Weights of a small image classifier: arch vit, layers 12.
Rows from block 7 of a small image classifier, named by matrix and row number. Rows with one number belong to one neuron. Each number is 128 + 24 x the weight over its row's rms, rounded and kept within 0 to 255. All counts start at 0.
After each neuron's rows are labels from the 100 images, of 14976, where the neuron reaches its highest value: "top examples" is what is common among them; "lies over" is the class under the peak. Only what is clearly more common there than usual is listed. The data: pictures of board games with random positions, seen at a slant. In brackets: how many of the 100.
# fc1: MLP up (model.blocks.7.mlp.fc1.weight, 960x160), inputs 0-53
# fc2: MLP down (model.blocks.7.mlp.fc2.weight, 160x960, transposed), outputs 0-53

fc1.51 [ 93 124  82 125  83  90 141 144 125 131 112 124 116 164 112 128 111 129 171 115  89 102 147 122 112 122 143 105 171 114 164 147 100 140 110 116 145 129 130  88 126 125  80 125 117 121 145 149 129 145 124 157  85 124]
fc2.51 [156 101 157 135  95 131 115  92 149  85 136 104 134 133 127 151 134 158 106 158 180 110 145 154 166 176 133 137 149 137 103 100 134 132 156 126 103 127 130 175 155 125 144 124 116 181 106 122 104  84 156 139 134 108]
top examples: discs in an upright rack (95)
lies over: board (89)

fc1.465 [127 117 143 151  80 141 140 128 116 173 122 159 132  88 148 129 125  93  84 138 166 111 112 121 174  95 103 168 111 174 129 124 104  86 111 125 125 128 150 132 127 163 119 167 115 126 196 104  84 142 164 132 140 109]
fc2.465 [131 158 145  77 118 146 100 169 108 167 131 127 116 108 155 143 169 134 157 115 135  98 125 135 141 107  91 123 120  96  91 184 115  84 128 161 131 127 124 111 138 148 104 130 168 168 115 157 138 136  98 132 140 126]
top examples: discs on a green board (100); nearly empty (65)
lies over: table (92)

fc1.414 [113 131 119 116 125  60 119 176 150 169 102 171 127 119 128 125 141 142 158 154 131 157 126 123 126 102 130 159 140 150 107 130 143 133 129 139 156 136 135 146 120 128 114 111 146  95  72 130 130 103 144 138 112 124]
fc2.414 [118 128 110 116 135 115 153 127 124 136 132  99 137 114 122 138 129 122 130 123 124 123 110 141 125 123 192 134 135 138 141 140 108 102 163 136 195  86 138 108 131 142 126 105 120 145 170  91  96 133 184 139 123 112]
top examples: digit grid (100)
lies over: table (87)

fc1.744 [ 89  91 136 148 139 139 148 118  95 149  99 158 157 161 107  89 146 122 136 151 106 123 162 207 141 102 102 101 101 163 146 141 106 133  92 117 166 128 133  94 153 182 139 102 147 145 114 130  97 138 118 150 111 119]
fc2.744 [132 123 104 108 162 167  87 147 160 116 164 124 136  80 117 140 124 147 153 137 116 119 110 131 111  93 168 124 163 131 104 140 125 115 159 100  90 158 130 152 116  67 145 134 101 124 115 139 138  97 137 160 136 103]
top examples: draughts (76)
lies over: board (92)

fc1.53 [136 104 154 125 118 114 111 147 120 142 179 142 143 137 125 133 164 107 150 128 154 183 129 120 155 122 100 144 137 112 119 126 117 115 138 101 144 145 136 129 162 110 126 153 137 114  95 128 152 131 143 102 122 125]
fc2.53 [ 88 144 111 150 100 156 140 138  85 127 102 125 138 130 103 150 131 144 161 158 133 139  76 111 100 148 116 142 101 129 115 148 141 102 133 138 139 141 112  90 161 146 151 113 121 120 124  98 100  99 143 176 119 110]
top examples: discs on a green board (70); nearly empty (65)
lies over: table (67)

fc1.274 [117 139  92 136 107 133 112 115 155 118 123 134  81 129 151 147 100  92 114 135 134 117 128 151 124 166 156 173  99 156  92 102 112 132 108 100  88  88 160 123 148 115 158 122  93 150 125 102 113 147 112 125 138  91]
fc2.274 [151 135 111 116 148 131 136 106 143  78 135 108 135 169 129 166 116  74 130 116  84 118 164 159 127 140 131 180 108 155 114 118 144 166 147 111  98 138 158 113 126 105 116 119 145 121 136  98 140 121  99 108 180 157]
top examples: discs in an upright rack (100)
lies over: piece of the first side (100)

fc1.568 [136  79 139 121 142  99  69 128 121 124 152 136 123 119 103 129 156 153 148 139  92 175 130 136 137 153 100 101 162 120 114 118 100  80 147  97 123 157 168 107 115 139 139 113  74 133 150 138 123  99 113 122 118 104]
fc2.568 [147  96 105 137 132 132 159 128  79 129 135 110 133 126 167 111 118 129 122 122 166 153 101  64 143 125 149 159  96 128 152 157 142 133 106 142  95 111 105 132 146 144 130 128 162  96 151 157 180 192 121 128 131 135]
top examples: noughts and crosses (98)
lies over: board (93)

fc1.91 [163 181 159 126 113 104 150 123 105 134 139 159  99 114 146 108 163 109 138 100 133 163 106 100 122 113 134 129  96 121 171 124 162  68 143 142 131 108 150 148 125 127 143 132 118 127 103 134 163 129 144 133  96 153]
fc2.91 [111 116 116 166 149  94 115 119 142 124  97 125 126 144 114 123 106 151 117 127 117 168 145 117 133 144 122 146 159 136 101  64  77 146 101 141 105 122 106  84 138 104 131 144 134 108 111 109 140 125  98 166 128  83]
top examples: digit grid (97)
lies over: table (83)

fc1.567 [109 143 155 154 120 160 137 106 153 114 130  87 104 105 127 152 102 145 139 151 123 155 110 102 103  69 177 126 116 119 109 145 135 108 166 116 108 129 158 127 116 149 151  93  95 162 150 116  92 149 105 143  96 126]
fc2.567 [120 105 115 137 111 116 105 123 130 130 155 147 123  94 109 131 114  81 136  85 147 137 150 117 128 106 138 181 179 122 169 123 170 157  87 125 117 157 143 101 111 146 123 154 127 118 148 138 120 153 129 146 163  95]
top examples: noughts and crosses (54); discs in an upright rack (39)
lies over: piece of the first side (70)

fc1.432 [ 81 101 155  87 113 107 129 132 114 136 146 140 160 109 115 137 155  87 109  79 113 162 120  83 153  94 123 111 171 129 125 139 111  96 132 148 188 110 128 132 122 139 127 114 141 137 105 150  94 134 174 132 127 149]
fc2.432 [ 97 120 123  89 109 127 101 182 150 151 134 135 141  94 142 119 134 125 130 140 115 142 132  98 105  94 129  96 115  99 135 178 130 135 154 155 191  99 144 102 177 129 108 113 153 139 147  93 106 132 135 110 133 124]
top examples: discs on a green board (99); nearly empty (73)
lies over: board (85)

fc1.401 [158 147 168 112 141 105 139 107 122 130 117 145 173 120 114 120 102 146 164 148 133 136 116 112 144 154 160 140 117 125 115  92 135 137  95 123 127 117 119 127 158 113 103 122 167  99 113 134 119  88 107 141  96 130]
fc2.401 [154 121 115 162 165  99 101 112 137 150 120 109 135 132 158 136 167 145 109 147 142 151 168  93 119 132 132 115 105 104 156 129 123 134 147 185 122 126 149 130 115 139 116  96 105 145 164 109 132 138 145 108  98  99]
top examples: digit grid (55); noughts and crosses (45)
lies over: board (86)

fc1.438 [135 116 133 119 134 133 110 172 138 104 139 134 134 112 114 133 165 148 149 134 150 105 125 134 149 137  83 131 189  77 148 147 149 124 137 123 140 135 129 145 125  94 168 112 121  87  67 124 174 126 122 133 129 137]
fc2.438 [124 152 138 130 137 123 139 116 141 159 124 168 139 115 124 140  99 126 138  72 137  91 145 147 164 135 153 197 105 135 108 157  70 120 115 193 114  83 147 117 120 152 111 149 135 149 149 141 180 145 168 153  85 123]
top examples: digit grid (100)
lies over: board (98)

fc1.529 [144 122 113 147 153 137 144 102  98  85 165 144 134 113  93 175 145 171 138 169 178  98 132 124 138 114 144  76 151  89 121 140 148  93 143 125 144 115 106  97 108 142 150 143 134  93 147 138  93 161 133 106 120 156]
fc2.529 [143 170 186 166 129 149 150 146 125 106  99 151 136 146 113 104 126 124 151  90 109 146  91 138  95 146 139 132 136 159 125 172  96 152  70 126 137 145  91 153 127  98 145 165  78 112  92 116 104 134 159 172 122 160]
top examples: draughts (100)
lies over: piece of the second side (26)

fc1.167 [106 121 129 164 147 124  98  87 116 126 130 126 139 180 130 110 132 163 138  99 111 136  78 163 106 123 133 124 136 118 135 139 160 115 155  45 132 144 104 107 149 160 120 126 128 116 185 120 102 163 136  94  72 143]
fc2.167 [104 122 119 120  98 149  90 128 127  70 154 152 133 136 128 161 119 139 149 142 127 139 146 133 125 134 194  81 122 184  99 114 126 135 155 144 153 150  91 122 143 139 105 134 154 167 129 169 130 127 131 173 170 105]
top examples: draughts (97)
lies over: table (74)

fc1.726 [120 138 160 145 174 158 108  95 141  81 137 171  97 173 111 115 143 141 129  83 131 120 108  85 139 157 144  81 128  81 126 115 102 164 132 119 148 106 125 125 127 153 114 137 105 136 116 106 143 109 137 118 152 114]
fc2.726 [140 104  94 139 161 131  62 161 133 143 105 121 146 167 111 139 171 128 146 164  90 156 137 168 137  92 104 141 147 153 122 113 147 107 144 132 100 137 130 108 117 120 123 139 140 148 179 134 117 120 113 115 103 111]
top examples: draughts (77)
lies over: table (77)

fc1.13 [124 118  76 114 119 145 119 105 170 134 118 133 125 148 144 119 127 147 130 116 165 101  97  97 145 158 104 156 140 113 100 127 137 175 114 138  91 130 138 131 132  94 138  93 157 115 125 150 120 177 135  95 114 147]
fc2.13 [104 120 132 156  88 161 120  87  95 110 117 119 138 102 149 157 111 114 112 127 114 103 158 115 153 113  96 108 123 180 166 140 124 129 135 110 127 155 119 149 130 136 142 118 164 147 123 128 153  79 124 129 107 163]
top examples: noughts and crosses (100)
lies over: board (92)

fc1.701 [115 124 117 137 134 172 150 127  84 115  92 122 100 151 127 149 106 134 194 139 148 112 146 117 108 133 118  75 103 109 145 130 120 127 184  89 130 125 112 126 131 128 111  67 105 146 118 140 132 148  98 118 135 178]
fc2.701 [105 111 106 118 148 145 149 122  94  99 103 117 144 158 101 155 178 102 158 130 102 104 114 147 129 153 144 104 132 154  97  69 117 107 117 133 130 158 105 144  80 130 151 136  90 154 126 109 158  93  96 137 124 112]
top examples: draughts (100)
lies over: piece of the first side (87)

fc1.527 [149 141 107 110 167 117 149 143 129 168  57  68 160 140 134 154 136 125 145 147 124  97 132 123 108 171  66 137 142 105 110 132 116 149 123 102 125  79 123 116 149 150 166  91 119 129 111 166 142 134 136 122 118 142]
fc2.527 [147 125 116 113 148 140 131  90  98 102 161 181 144 118  83 114  99  73 112 107 147 143 104 127 111 106 172  77 155 144 104 118 137 116 132 162 147 142 141 165 129 175 115  94  94 141 117  99 138 133 121 148 151 137]
top examples: discs in an upright rack (72)
lies over: piece of the first side (76)

fc1.466 [100 106 160 143  75 176 127 159 142 113  98 147 137 175 131 112 141 109 188 143 107 134 137 154  85  89 165 145 120 137 100 149 169 102  73 110 119 123 149 133  84 113  92 109 108 120 156 121 135 106  99 160 140 139]
fc2.466 [118 127  76 104 154  99 123 129 100 168 164 178 118  93 154 125  99 159 122 124 159 121 147 158 132 162 121 169 177 118 104  76 109 148 145 111 150 180 159  99 126  98 170 121 128 127 150 125 119  77 110 110 165 150]
top examples: discs in an upright rack (85)
lies over: piece of the first side (91)

fc1.405 [167 120 132 153 130 118 163 108 129 117 129 164 108 107  88 116 161 171 109 121 105 145 155 143 146 135 143 112 124 163 131 140 116 134 116  73 109 161 156 127 138 199 139 153 165 113 143 160 122 107 118 101 160 105]
fc2.405 [101  99 148  83  88 149 111 146 119 143 156  83 134 157 128 147 160 101 136 104 121 137  78 108 138 135  89 148 135 178 147 141 143 100 158 152 108 155 107 117 158 116 132 141 105 145 119 129 148 137  99 167 132 132]
top examples: draughts (70)
lies over: table (79)

fc1.758 [ 74 127 143 150 120 115 124 144 164 113 121 130 140 142 132 117 132 154 139 128 138 116 157 124 148 106 120 176 164 133 139 110 131 152 115 119 152 119 202 159 159  75 138 115 130 133 105 128 136 136 111 122  97 104]
fc2.758 [122 145 148 146 121 150 147 127  97 152 124 104 118 115 142 125 165 166 122 146 112 128 105 119 143 132 173 153  92  93 166 129 130  90 209 166  84 114 161 118 120  93 148 120 113  74 153 129 127 141 121 139  93 127]
top examples: digit grid (100)
lies over: board (88)

fc1.130 [140 167 104  99 165 156 132 115 131 103 125 130 124 156 138 159  97  94 130 139 171 104 138 159  93 137 170 100 108 148 147 133 113 159  85 103 139 137 144 119 138 161 146 128 112 156 143 138 132 136 117 133 123 118]
fc2.130 [110 114 137 120 110 118  90 145  95 126 144 120 152 153 116 145 119 104 145 113  97 141  94 145 153 188 135 126 132 127  92 115 103 107 111 119 134 178  96 166  97 122 132 152 101 151  66 109  96 119 124 169 119 117]
top examples: draughts (74)
lies over: piece of the first side (57)